From a checkpoint of a small sound classifier.
Training: soap at rate 0.0042, batches of 512.
Data: trained on chords played on synthesised instruments, 50.1 epochs.
Rows from block 7 of a small sound classifier, named by matrix and row number. Each number is 128 + 24 x the weight over its row's rms, rounded and kept within 0 to 255. All counts start at 0. Numbers have three digits each. After the name is the row's rms in percent of the matrix's.
Before each channel's rows are labels from the 100 clips, of 14848, where the channel reaches its highest value: "responds to" is what is common among them. Only what is clearly more common there than usual is listed. The data: chords played on synthesised instruments. In brackets: how many of the 100.
# conv: pointwise conv (model.blocks.7.conv.weight, 320x320x1), inputs 0-106

responds to: block (96); root: F# (42); power chord (35)
conv.210 113:091141134167146152138109111101140110116141065094133137117108145107166084120103090088169152079109109084106140172129173136148120130127097147129138129142150115098130133132103127117128181155122101104171125129147134150120136079071166124086175153122154139135106189094162104150133125096116154137127140100121159140142127136102129

responds to: the note B (99); the note F (87); root: G (45); dominant 7th (38)
conv.1 100:143127110107105164157144118068089133103126121136160112122131164096142138138099120147085152147150150085127139187123117124097092100162086131106135121163109146100120157096118091110084154137116081111118167139125149118122133114080116150124128093110145102130161140146091168123125126086127179139120093102110134132107096078141127

responds to: arpeggio (80); root: A# (38); plucked string-like (29)
conv.311 091:145127123146129136130181125121138146166166124092116182121160086098122094130158174103124124136136093133173128148136150140122142125123149112138141156118096129134088099160166124145144085108175101133132099157147105132131141151132142119117132117161132130132159121074136135169101169126148096096140135140115116134182148140156085

responds to: arpeggio (80); the note F# (68); root: F# (36); plucked string-like (35)
conv.30 097:141179114114140159131120119133160145098137111098085152119111106120144124122108115171166116130125056142101144150111099139142136139137107162122127122110128076098150115163133165108075144124133100121122106142122146099127109126085126094106152171147146128132103110086142137130159111088121116121159145135101144165152149151096121

responds to: the note C (97); the note D (95); root: D (52); dominant 9th (44)
conv.174 101:154111136075117111115066117127152111100140132121176156117122088086183114111134117126182147149142117109105146135130136145175096077096159098161180136129134134150124112105159157135185109132117140121162117158137123130125114123146158110144118129136122075155080150150154096117107158135092123132148171130149116104138147155141121

responds to: the note D# (99); the note A# (96); root: D# (50)
conv.222 098:110120156107066145145130123138132113134144112118118160135120134113073138093130124134114128124142130075154154080128097106142079108163133119144153104158114132103091159093157145114113131089138101138131119125120139083114143121123155121116141153126120067122127130111156160151128090115131125101142132152154080144153103154128139

responds to: the note A# (92); the note E (86); the note G (74); root: E (34)
conv.132 088:118159099168096137132101097088168128129140153142106132121125159107124132134114176139124111128121138139099117136074125139146088096129116140166147162105158125121135094147083163114110132173107125098149099114114175125138146128142149156145139156110131094113113165117130125134142149165147169154172107114144141148137117124112115

responds to: the note C# (71); playing: arpeggio up (62); the note F# (61); the note A (60)
conv.299 094:103122073150168107142134104138067117098141110120173146176116098115148114156089093141095140113109084122115144122107131096124118112105154178142137112136172146073135132046086073101144137157125095069113125071109182149114113090112120115142130158092094100105118123147117158145123148156112083145157147099143123143093148110096106

responds to: arpeggio (88); the note F (78); the note A# (63); the note C# (63)
conv.292 089:161121147115142129136121121115141092107152168108157161123126159087140113127102152145105148149153133116134126138129108106126121104178127114122149135136171151111135114191128146154110101152121145127130149129170141153181125160152147153133146119145160100084158117140144122190120110145108167158120088126141104129120142162124082

responds to: strummed (90); power chord (33)
conv.251 098:156083125128142186150116122130126098132152134123130115142103112116123144122105151076090143123149149129117200061100152126128124120110126110109113123138141095140158138132126126150115098110114123116109145148141117102163092134158124102097224105151121170136129118155123135116133112116121106120110106152113107206122148150072135

responds to: strummed (59); plucked string-like (25)
conv.90 100:135143124135129127151139067010146116116114149130119126127090133130115162132137141097122120123140131117128118075120132141143123139139120120137122107121120133150116131103152138136122154120129119138143164130134146157117101121096131166092129162118138118127123128140132121136124167138112126129203142122144178160135117113072169

responds to: the note D# (93); the note B (74); playing: arpeggio up (60); root: G# (31)
conv.259 097:106148154124144106153128133138101128154158118107084148119144150147097151108174095111139130131110146104162125126137137112142117118111147154140155147153160113111142154089156105123108198112107080155123120169118105148156163101105123083097136134092140105197164138133113152106116156163140136101159120154129114115135113107132138

responds to: block (55); root: B (31)
conv.18 099:127105132139107104119118059165130122127148135122125116152069138098139128126117142130115123135072130131133155091120122126118125139137136111145127136123152143126128158139125096115124136098142128112104114148146117112135047148137134122188153117116120137132121120143118144125117155139129136133175132122138110057133137120068158

responds to: plucked string-like (30); quality: power chord (26)
conv.149 105:137144140102151140124165143121120124105140149133156114138137139140153159130146183153149131135191119139100199085141104128129117125147110118150134128146100123104173137120116135139109161117124136136107136141113102087142163118124109129149210100126129122171159132131151139189149114123114108145169139119124100159144167125133119

responds to: block (58); plucked string-like (27)
conv.107 098:133118091119123113211093103100143111135086154102125115129098139139108162134113074149150114114109077100101149086134153135098107117121112108156117152120130111197133107150137155116155164139091140097169128132094132141117124110104105111113149146130114137140096136110086133120118145151157120110142129103156131142088131132096131

responds to: the note E (99); the note B (97); arpeggio (89); the note G (69)
conv.261 092:141151076116135112182066086093157148141144134104142134131104100159113153097126092160133104140144131133149144089138127115136126147121134116120104121125128125122115111137125154130093139131133120080112117111103157174148102139174080102112136122124117165114147126119055092117130132134176115130137135144111115093113113148097077

responds to: block (94); the note B (61); the note C# (60); root: C# (27)
conv.264 108:128123131123147171143091097074143126137114147098133121147118126131173172105108088134133129101139139121122129181116126131135154113105101097148118152089143143153148126154127125136111195134102150131177116142140130142107133138115094154093153114143116152106128151105113148091107102127123133104139134134127156129143137121108166

responds to: the note B (91); the note D (84); the note G (63); root: G (50)
conv.253 093:140146072087140119136136109137119088129148154162155143101140143141143145134128157156129127129156162146140150116105119134151127140141106128121107144162143075134125100106118117108128146090164091094111074153114094126125123096108111150117139113134157096087158137108125103115141109143153133161128131126094131111157091085134150

responds to: arpeggio (90); the note E (89); the note G# (66); playing: arpeggio down (55)
conv.127 104:128162173129104109094149103154153121135120131067104158104098096121108123124111129147143071102144095155119137104149131111155142144162105148165122147101120097190100097096128165134162161125110138141162124125131074134123117099141131080135120140137129149125094137113115131150142126138079076134169144123135130101142142123109161

responds to: block (94); the note D# (60); root: D# (32)
conv.162 116:144074114134113105117112139098131121140137082112156133142157127120128164110121123074100137141152139109133125130115132168112112124145147140115115133122166113129046132133133119124122127173120106121140124133122129142100168120143131095086136123092137129127083108126134120124075130140101142111093130144139116124085080124155107

responds to: the note C (71); the note A (68); the note D# (65); dominant 7th (41)
conv.108 091:117122136134132119152120121132063124113094148129141063153138112115119137122151173133175154131143100121111138117155134135135156135115087143118096113143100114111142170130136067128137140068110130132131132139111057128112145106099099054118121091070127148180126116090135129123129118080115080147140131107119119144126113161121125

responds to: strummed (88); root: A (34)
conv.211 102:126095129122104151111130126142133123143128122134156137134109126073082091087118059110107143126103141124144197145128149136097108110120120116120131120109125158105123149156126131118151129154129149133142111146118136131097089108132134118143205130135115108127132112135134141110101128125140124153039112156107164178134106133096114

responds to: arpeggio (86); playing: arpeggio down (60); dominant 9th (43)
conv.112 094:145144137126118075152159125131142154089127112083116147146139134155119169094136107172154138127106121151102134060127112158095144156133082148130087175129129138075103159138138150092123110136092114143148146180163095142143151141160152146117127118118164130126115082114101132122108130083112142108164169130109124138123098118147136

responds to: the note B (86); the note G (72); playing: arpeggio up (57); root: C (32)
conv.130 094:132137086076111110156090116129141120115158115128160115096100133168121141110129153119145103110114111163123140161086123128131144164125182103121132130102145152146101103152122141093125115135125099088120104125130153082118102103106102134112116142104116172122124166119118124104143121129158160161149126111108091133130096099086141

responds to: the note E (81); the note A (67); the note C (61); root: F# (42)
conv.61 098:124157133113152100174125117121158107123130152106088117093122119183163131100128154111160108145124099165101129111128101136127081147102102089128144159111116123123091133062179167122108123111128144157111134135116096085102148124121158142118127132157121134125133148112074127087127082117126105112132145141104099134091129136151108

responds to: strummed (92); power chord (35)
conv.147 097:112089123145137127084129096057133126130114120127139148115074127120107157119126129029121124085031124143096137110130153123109129133141140128111130124092136120103118121128136143133124104149134097143164125137117108127104074117139119127078161142139105120092126162141154114129119127123157132148128111150118142204122150125062118

responds to: plucked string-like (34); root: F# (25)
conv.76 103:125172138127176192113156209153121164125125137135131166132186145138111139156130098127153138163126127161142105185137143151121149132158110110103149157169171150109154169106115131113131142154144105118181143134154131133148154150130167125107143134102142137131102158112142099090146135123142140150086155129126136094113140134141099

responds to: the note C# (86); the note A# (72); text has "dominant" (46); marimba-like (33)
conv.242 096:120120123061105095139105108110142138103103111079093165105105141114113175128077101135128106146121146184154127113103103139113110138159146097158135152101105130154104111118151145139077144145132161120161116116154167118124119125154127154134140143129165110155087114149125134161155106157109134138142147131161094135154100104100123

responds to: the note B (79); the note D (72); the note E (67); root: E (55)
conv.23 100:148127108134107096148129125101126130134125176117114143116120142075118133151110109085139110083120120133132116153122122143077089134145141128148154141144121120136102129151111138123209103137109117122138106162147133127129143105147113139145123098137169118117190132072078138182108121101142148114134112135147102136115140094132113

responds to: the note A# (87); the note E (66); root: E (35); diminished (32)
conv.216 104:109129115126120114117089143129127135124156105097082145113129139152143123110089141116115106112125116139075136119121106116120110117128181140160203129140138074092160121110150150113155138108122116131134121120117182141121164148111175143110152125142147050102124162101103128121070135109128131080144112116150115133121151180130130

responds to: the note C (94); arpeggio (87); root: C (48); root: F (35)
conv.219 100:155138128115124121150111125155127132144142111142157133124106132169128164127152118187157165089148127115093114124129112154116130088138163143122131143143148131098136098108082137166085149110091120138131116169116109122123110161148128154135131117138083142144103152158165118118162091148145161157161088095174100112159142161114127

responds to: the note B (98); the note G# (66); playing: arpeggio down (56); root: G# (43)
conv.257 097:130082133104106091179138119125086136147130089113140134110128138115110157134101112143094143099124162110105146120096127103147163124133136136103148115144127167166125118125125102172100137162100114141163079093126077167130126090136130156113133135114131125102136183121131146092126088148110136114123107121141128106156127100107155

responds to: the note C (85); the note A (74); the note F (62); root: F (50)
conv.318 097:152154088123094110092124086119103149149126127111133113114126118070144120138093156096168151147128127164124137120117087137141112119131110108123112134149112105161096124097130105103127099101149100093097150187109109110143139128146088100134114145145136106156151094151120150121099114128167131129143134127095109119143131131147111

responds to: the note A# (99); the note C (84); the note D# (71); root: C (69)
conv.148 100:146123128114092149185130131140141133143155150115103157126130129186109159128146104173149123100133135126144138153107099150157097127150179108130120150111118131183169097137134138153119154121128135134118105167133132121110117135141132108150135163128100074112140121127112115115158114167145124132141131152147110135169110153150141

responds to: the note A# (75); the note F# (72); root: D# (40); minor-major 7th (28)
conv.119 089:145128137121112112126115093134096122127111120142135146075121130134148107132137139123076091123103132135139146148092179074152128103119152170120124082101152090089107130120095084140100083163147081144152103097101156136125147093105109113144113146081064088135149124173124115118100142152143114129148162143160164149122132125136144

responds to: the note A# (93); the note C# (82); root: D# (58); minor 7th (45)
conv.64 097:126115144164142095104122116105078130096081100082133106140122082119114129168130099080142146142190098085126114129150127107124119149112109145147131146104093099088102124082135076103139106168122116121141116121148150137132128114140169096107125114147110136115128138116129115164106080134150090135129158085156127127093118123119107

responds to: the note E (82); the note A (63); root: A (39); power chord (31)
conv.271 102:131141111127147090138121112137162154135128133108188083147134101096096151112108131162097145135205139135082131105135133116074083120131093090148136139128137150157148114130188147132124127137101177092091165112140144083168149117130145096129122119131116118126123122121153109149166093115136108148124131102110107136168157136115140

responds to: the note C# (67); playing: arpeggio up (58)
conv.203 102:148186124153097093106138095100146111130138123133153131115120130130109126108140101096153170128128111135129130143131155103161129133085116142145129130140135112094115154173128135134116124152133146124177119113084096150109119177120140121127115152157098112088126145142128151093103167158151121152103125135130159151130145149104095

responds to: the note A# (94); root: A# (39); plucked string-like (27)
conv.224 102:185131095155124137189103138126123137139142095135127158092137122116105178127110052118099132132079161156135183118113132119127106121179135110150150133092132141226113096104157136164110133126178125128166092125138153133140123142200135118123185147130142115105124146130117101117131110121104128140123127174148150172118118128126146

responds to: the note D# (87); the note B (79); minor-major 7th (36); root: E (35)
conv.13 103:110171132095148094161098098115136052143125130142123159122102116137109108113137113094117110122105141114111097213151096135083113150121124144160122138102129158108138083118107128127131170118120166140131112104149183141136106089099095157147097145125126144146153146107128148119097140164156110128157116115120174104140159128109151

responds to: the note E (94); the note G# (92); arpeggio (92); the note B (68)
conv.122 098:107133150125142133124133142128152100163153107090101117143150080139115124109117148154103137100137102126096133112144137095113164096151110164154148061117145125145128097118151139102117162125116111163153155105154125086123160147149113087127118109162176159112137105106130152138140163070097091117140177146137133127146109125140129

responds to: the note C (93); arpeggio (85); the note D# (60); root: C (35)
conv.139 093:181122127108120122157108124107129140130098114194139136122131134151108119176128131085136121169115117100134131129148122181129104132086180136143149151095184094140110139131121138147135176150116088135126180129091138131127096165145157109136137129129143139142101149142144133146103117140139097133130169092120118115124119150101186

responds to: the note D# (84); arpeggio (75); playing: arpeggio down (62)
conv.16 101:101091166107114091158154128127118138138106139092119088161136156127115121156110084186095153093118175097161132163132122118109083120158094156131120105140105129170112144121145118112104154145133150159111120113129141099135112148092134146149139158129131107121165115097125140165137070154097149133127114171113137165139069105126191

responds to: the note A# (96); arpeggio (90); the note D (80); root: A# (40)
conv.21 105:166132141144132145119138139112133118144117152140127153112144143104133101095132122169148139090134140108167140106168102135152078147127090161181129117116166097104076088161120133164154160109171140111159128118112089149152149114099157131176131136112131103137140081117132089200126099140124137089161126159090103109148124134155116